A small text-conditioned image diffusion model, trained from scratch: text encoder norm rmsnorm.
Rows from block 3 of the text encoder, named by matrix and row number. Rows with one number belong to one attention dimension. Each number is 50 + 12 x the weight over its row's rms, rounded and kept within 0 to 99. All counts start at 0. After the name is the row's rms in percent of the matrix's.
# v: attention value (text_encoder.blocks.3.attn.v.weight, 128x128), inputs 64-127
# proj: attention output (text_encoder.blocks.3.attn.proj.weight, 128x128, transposed), outputs 64-127
v.84 104:64 56 50 69 27 66 29 31 47 66 52 45 47 63 56 54 52 77 39 51 52 50 31 42 56 58 45 50 42 41 55 62 64 65 47 45 47 61 56 71 39 57 60 55 47 76 48 48 46 38 59 61 40 42 45 65 48 71 59 43 57 51 45 29
v.85 099:46 44 56 67 45 47 58 56 37 51 52 57 57 53 45 50 60 33 45 45 82 56 51 57 36 55 55 51 34 44 60 42 35 66 64 27 32 57 51 58 68 48 50 69 30 49 40 52 51 54 50 50 56 46 60 58 48 49 39 29 43 64 78 48
v.86 112:38 82 62 84 51 38 49 42 63 57 56 60 36 40 72 34 59 32 61 38 54 37 49 41 53 70 47 39 61 40 40 62 52 30 39 57 62 57 59 47 53 48 37 41 38 46 52 44 61 59 64 58 65 67 40 53 53 40 26 48 52 57 60 39
v.87 096:31 47 46 27 42 36 56 48 45 53 41 38 51 45 33 52 55 59 62 51 36 52 43 67 55 72 42 50 41 35 36 50 48 86 81 61 66 50 56 56 53 49 42 49 40 55 55 44 45 59 40 51 43 49 40 37 43 67 60 53 66 49 70 55
v.88 111:42 35 34 56 40 63 57 68 39 66 19 52 48 58 43 58 45 36 45 41 23 48 65 55 46 33 70 46 48 66 48 50 71 50 48 47 35 53 44 62 36 53 65 56 49 55 44 74 53 47 33 42 60 46 36 48 42 47 16 47 52 39 48 38
v.89 098:51 37 82 68 38 32 65 53 58 68 46 44 70 57 51 72 37 64 39 64 59 38 49 38 47 43 34 59 50 26 60 52 33 58 51 57 27 58 48 37 31 64 64 67 51 48 41 45 55 50 61 46 57 62 50 64 29 46 43 54 46 44 40 61
v.90 108:42 65 39 62 54 46 67 62 47 64 60 52 17 63 68 52 44 44 14 46 69 42 68 28 66 52 46 65 47 43 35 46 44 56 57 58 52 49 49 51 26 45 39 41 48 56 45 38 41 41 51 33 32 57 48 32 54 53 60 61 23 36 55 43
v.91 105:49 46 60 53 52 56 54 55 54 58 75 63 52 56 50 46 76 57 47 77 43 47 41 46 45 82 48 68 39 61 46 53 48 68 27 37 52 49 55 45 63 80 63 58 51 44 48 51 35 43 25 59 53 61 57 38 65 38 41 52 52 48 37 36
v.92 104:44 45 67 45 45 34 51 51 64 52 48 66 52 34 57 45 51 49 57 37 52 41 57 33 52 41 58 57 49 39 37 43 71 44 40 40 59 34 45 46 43 62 64 32 44 51 67 46 52 31 54 49 59 57 37 26 63 55 67 54 13 46 30 58
v.93 089:38 64 46 39 60 64 55 52 41 48 54 44 54 43 57 38 43 37 55 56 46 58 13 50 41 51 66 51 41 68 48 63 41 77 53 68 20 59 66 35 20 73 32 68 49 60 69 33 61 40 55 24 36 44 48 52 45 32 52 31 43 39 56 49
v.94 095:44 29 56 52 21 72 53 68 62 59 47 58 42 54 56 52 64 59 56 24 47 57 48 41 50 58 59 72 45 64 39 37 42 50 63 34 55 62 59 74 59 44 44 40 55 48 46 65 56 59 47 48 66 51 61 55 19 60 85 29 61 41 42 58
v.95 102:51 60 21 56 65 54 53 44 24 37 44 45 41 73 44 61 42 36 41 55 53 61 45 58 41 43 62 43 45 49 46 33 54 66 47 10 34 48 53 54 77 54 31 32 19 57 47 54 57 38 62 57 22 64 42 49 38 45 57 55 43 62 26 39
v.96 105:47 64 73 46 48 63 55 47 62 55 50 47 54 61 51 54 37 47 40 59 54 46 41 61 70 36 47 48 34 52 38 63 44 55 49 41 51 50 48 51 27 56 54 56 31 39 40 48 64 52 17 49 47 41 63 38 52 68 52 41 61 61 37 66
v.97 107:60 63 65 26 46 51 48 55 42 72 47 67 59 38 60 52 60 47 46 38 63 40 64 54 70 52 54 49 46 48 43 61 16 39 55 39 36 54 74 45 57 67 42 58 44 46 51 54 50 46 46 55 45 33 43 26 33 47 69 57 55 50 41 26
v.98 098:44 45 54 52 24 55 54 47 56 54 61 56 53 41 39 52 59 17 48 45 68 65 68 40 55 62 38 31 54 21 45 44 47 59 62 50 52 61 59 43 58 77 49 56 45 68 54 74 62 33 50 37 67 63 63 38 63 34 51 59 55 49 73 46
v.99 105:49 49 34 48 46 44 47 42 23 59 58 43 54 45 68 50 70 58 35 38 35 35 60 62 36 32 60 35 47 61 52 37 44 62 53 47 62 54 49 65 51 41 42 45 55 50 37 69 63 45 48 33 25 41 59 60 52 80 75 65 29 37 46 54
v.100 100:35 72 33 32 46 40 46 29 47 42 70 61 47 36 46 53 44 70 53 57 60 48 38 73 57 74 34 70 57 69 52 46 61 57 51 47 37 50 51 46 61 45 45 73 36 54 60 33 26 46 66 37 50 48 43 54 41 37 52 33 54 56 52 80
v.101 105:62 74 50 20 62 62 41 37 76 60 62 38 34 38 52 40 63 43 49 42 52 73 49 43 39 38 25 49 47 48 57 51 42 49 28 61 62 30 46 52 71 41 55 53 43 50 72 52 53 39 54 72 54 58 43 56 50 51 34 55 47 33 28 43
v.102 096:51 59 54 36 66 55 39 39 28 79 53 53 44 52 30 52 35 53 56 67 66 47 57 49 22 42 47 57 36 28 15 64 67 51 41 45 32 53 27 60 54 67 46 47 57 55 65 45 33 40 41 50 34 47 59 63 29 38 31 54 58 64 49 51
v.103 101:43 62 48 56 69 47 37 73 30 48 43 32 41 61 36 33 47 51 80 50 56 41 53 48 53 73 37 36 41 40 41 65 50 55 40 49 42 56 63 37 46 49 47 72 34 51 74 43 55 49 53 50 43 50 56 46 46 47 61 38 55 58 66 50
v.104 106:69 69 34 41 43 37 62 61 58 67 22 44 41 44 53 54 41 46 48 89 56 52 46 71 47 47 33 60 46 46 66 35 44 58 60 23 47 43 54 74 65 64 50 37 62 34 36 54 50 50 56 54 57 66 53 50 60 48 72 26 50 42 47 37
v.105 115:37 50 55 53 58 66 73 54 45 57 71 46 42 52 44 38 60 46 57 35 84 59 52 46 47 60 41 48 61 54 75 45 60 40 38 47 59 73 43 38 64 23 37 58 44 51 54 47 37 38 67 62 18 47 48 58 34 66 45 36 57 26 63 51
v.106 118:47 41 50 49 49 62 60 43 45 41 69 55 37 64 37 55 60 50 51 47 60 59 41 60 45 43 50 40 45 39 49 45 12 49 47 69 16 65 30 35 45 44 44 52 67 56 47 35 65 62 62 57 44 57 64 53 39 51 71 50 40 80 51 42
v.107 104:63 49 46 54 50 41 59 60 77 35 52 26 61 56 43 67 44 61 55 52 39 28 51 42 40 35 38 40 57 44 22 56 45 61 28 50 36 48 52 38 62 48 68 45 36 51 47 27 69 42 75 57 30 63 50 44 52 61 47 45 40 52 45 58
v.108 103:51 43 73 48 27 45 51 27 52 52 60 51 43 55 39 43 56 32 65 47 46 51 38 65 49 76 39 48 38 68 60 55 51 44 77 56 25 41 60 62 54 37 61 63 58 67 18 57 43 64 70 50 57 51 57 45 48 50 47 57 44 25 20 36
proj.84 103:36 42 44 24 74 46 58 55 46 43 48 51 48 40 43 51 57 44 67 47 44 57 48 59 60 46 55 50 55 58 40 51 36 31 57 59 50 37 38 31 60 38 43 35 55 40 47 60 50 60 31 40 63 48 67 53 58 25 30 56 31 54 45 72
proj.85 107:66 55 61 35 51 53 43 47 57 45 46 53 48 55 48 50 48 63 41 62 29 52 49 46 62 48 40 49 60 65 35 58 47 33 20 77 68 39 62 54 34 50 42 42 45 63 76 49 52 47 50 45 47 52 45 53 60 44 65 62 48 39 37 51
proj.86 120:55 14 41 31 49 59 48 61 49 48 51 38 62 59 16 51 62 63 50 61 49 45 52 48 54 39 48 61 43 57 52 40 63 66 47 54 32 47 48 45 41 69 54 66 62 43 61 51 50 14 40 48 29 47 58 49 46 55 67 57 52 48 51 59
proj.87 091:44 48 64 83 55 63 45 45 44 50 59 55 58 48 48 49 41 47 38 33 49 48 67 43 49 28 60 62 50 51 68 29 50 27 27 44 36 55 50 45 40 70 50 54 64 48 48 60 52 43 51 52 53 58 60 56 55 49 55 63 33 59 32 46
proj.88 127:53 53 67 48 67 38 57 27 48 39 67 47 55 29 64 60 46 60 60 67 67 46 45 47 68 55 40 49 43 38 51 56 19 65 69 42 63 48 55 44 43 31 39 46 52 47 33 39 46 72 59 66 36 46 55 54 48 57 59 49 45 55 63 43
proj.89 097:51 63 21 33 60 64 46 51 43 30 60 61 30 47 33 42 62 35 67 44 39 55 39 63 48 47 58 47 42 66 54 56 57 50 52 32 73 45 56 60 57 32 46 32 56 56 59 67 45 43 45 59 37 44 47 45 69 53 43 37 49 57 47 32
proj.90 096:55 39 53 47 32 56 29 22 51 33 38 57 61 50 37 55 63 50 89 32 27 54 32 63 40 52 59 43 36 38 63 59 57 51 39 57 51 39 45 35 79 46 51 45 45 43 46 44 73 49 69 65 59 47 46 57 51 37 39 49 71 54 47 64
proj.91 112:62 63 43 26 59 43 42 18 42 47 43 40 43 47 44 51 26 41 35 28 64 47 58 58 60 37 46 26 71 33 54 52 54 49 60 45 51 59 34 38 46 29 45 35 50 39 63 54 67 62 59 44 52 49 48 58 47 61 59 32 44 51 49 84
proj.92 100:41 50 46 77 60 55 57 60 45 50 58 39 46 68 43 51 59 44 46 59 32 56 48 48 43 57 46 41 47 54 45 39 43 67 42 69 36 65 59 65 60 56 40 68 43 61 49 39 48 57 59 66 37 42 53 64 39 29 33 65 90 61 64 34
proj.93 094:66 42 52 62 54 42 40 47 50 59 34 53 52 53 50 51 70 65 48 40 57 45 76 65 65 58 40 46 57 29 46 35 44 29 30 40 59 57 27 70 70 27 58 36 38 49 49 77 30 60 38 62 75 54 58 59 61 63 61 62 45 70 38 64
proj.94 101:58 58 49 47 71 35 44 33 46 41 56 46 54 49 43 48 49 55 46 61 38 49 41 54 44 40 35 45 42 37 65 71 43 56 35 52 47 24 51 42 35 54 60 65 42 62 65 52 37 41 56 40 49 51 38 55 77 29 27 58 40 35 54 25
proj.95 110:25 43 85 49 36 66 54 51 59 69 47 54 70 39 49 44 51 55 59 49 41 47 53 47 69 44 47 60 49 51 60 59 49 30 49 97 70 44 48 52 25 44 76 54 72 47 51 46 44 49 44 37 70 42 45 59 60 47 47 38 63 37 79 54
proj.96 099:45 35 28 47 61 40 48 46 31 43 57 49 43 53 52 55 57 39 63 36 45 50 56 55 36 64 49 59 63 55 62 38 61 54 43 61 52 48 56 39 71 50 41 44 70 68 55 47 29 58 84 45 51 45 42 70 51 31 39 66 39 34 68 35
proj.97 104:46 43 34 63 60 40 52 45 48 37 54 36 42 66 33 48 48 45 56 68 35 63 24 42 32 60 48 34 50 49 50 50 89 59 43 61 57 40 17 50 41 44 48 50 48 66 44 53 58 51 41 32 47 58 45 77 65 55 37 45 47 43 54 75
proj.98 096:46 69 57 60 65 52 56 43 48 47 47 49 47 48 51 48 35 83 48 32 36 41 26 45 41 39 69 65 48 70 70 64 24 44 33 57 51 43 42 49 49 23 55 48 57 23 42 24 46 61 46 52 33 41 49 68 36 70 45 31 57 59 35 53
proj.99 107:59 53 74 49 56 45 57 62 70 46 46 53 50 52 32 45 37 55 70 78 68 51 46 38 59 57 40 60 64 53 48 35 41 29 48 49 34 46 44 47 48 63 59 41 43 37 74 31 39 51 43 60 59 46 38 22 52 22 47 48 53 56 56 37
proj.100 102:66 49 64 64 51 56 49 71 53 49 27 39 44 55 54 42 43 41 49 34 37 61 58 30 51 33 66 37 36 33 47 57 53 55 48 57 66 48 45 50 50 61 52 36 54 49 43 77 66 67 37 63 31 43 62 49 56 78 55 64 51 44 48 16
proj.101 107:38 11 48 72 44 35 58 59 33 45 46 60 63 63 45 54 45 51 59 57 53 32 46 53 64 59 58 50 46 50 24 40 65 52 71 41 29 75 51 55 41 54 42 41 54 62 42 45 47 59 54 42 51 50 56 44 42 53 73 53 53 58 66 50
proj.102 100:55 48 50 60 30 58 58 46 76 24 45 48 54 50 72 37 62 52 34 27 43 58 35 40 68 55 52 51 60 67 85 39 33 34 65 52 59 37 63 38 46 40 51 57 59 42 32 52 68 64 58 41 50 59 47 54 66 63 57 52 60 34 47 45
proj.103 114:55 49 53 47 45 55 49 26 67 55 62 51 50 31 89 67 49 42 25 36 38 63 39 50 32 40 65 64 49 52 46 58 54 46 55 51 66 36 45 38 49 41 46 37 68 57 15 63 45 58 45 40 52 50 47 60 57 64 36 58 53 42 33 58
proj.104 106:34 26 73 56 61 56 34 45 38 36 75 53 51 58 52 46 51 62 44 30 56 41 58 32 61 44 61 34 53 51 40 49 53 53 40 69 45 62 47 26 35 39 54 55 33 68 65 47 47 43 44 51 47 42 46 52 35 42 35 71 52 57 56 58
proj.105 107:66 65 45 59 36 28 24 52 53 47 44 43 46 40 51 54 26 54 44 57 28 36 49 44 52 38 59 41 38 44 29 69 40 56 59 51 42 27 52 61 39 76 67 48 47 46 43 59 54 67 30 40 67 50 57 34 58 41 51 56 41 74 30 35
proj.106 105:64 47 52 53 49 47 30 58 50 56 37 40 50 45 60 55 29 46 46 60 41 30 55 46 56 57 52 54 61 57 54 42 72 49 52 22 67 44 71 55 52 51 54 58 34 61 52 50 35 42 48 40 67 41 43 58 52 37 29 63 63 28 61 61
proj.107 105:35 55 56 52 54 64 34 31 24 55 50 72 34 51 54 40 42 48 42 45 60 67 47 52 54 65 64 51 54 58 83 47 50 29 61 49 60 57 48 50 38 54 30 61 60 56 51 66 39 59 31 43 69 43 52 58 41 43 33 51 46 42 53 50
proj.108 106:56 72 29 63 59 45 64 63 51 48 51 50 60 44 56 64 48 71 42 62 49 41 60 38 61 34 50 44 51 30 41 42 48 62 23 48 66 63 35 40 52 70 36 29 41 37 68 48 58 34 19 54 34 47 49 64 55 46 55 52 58 72 76 57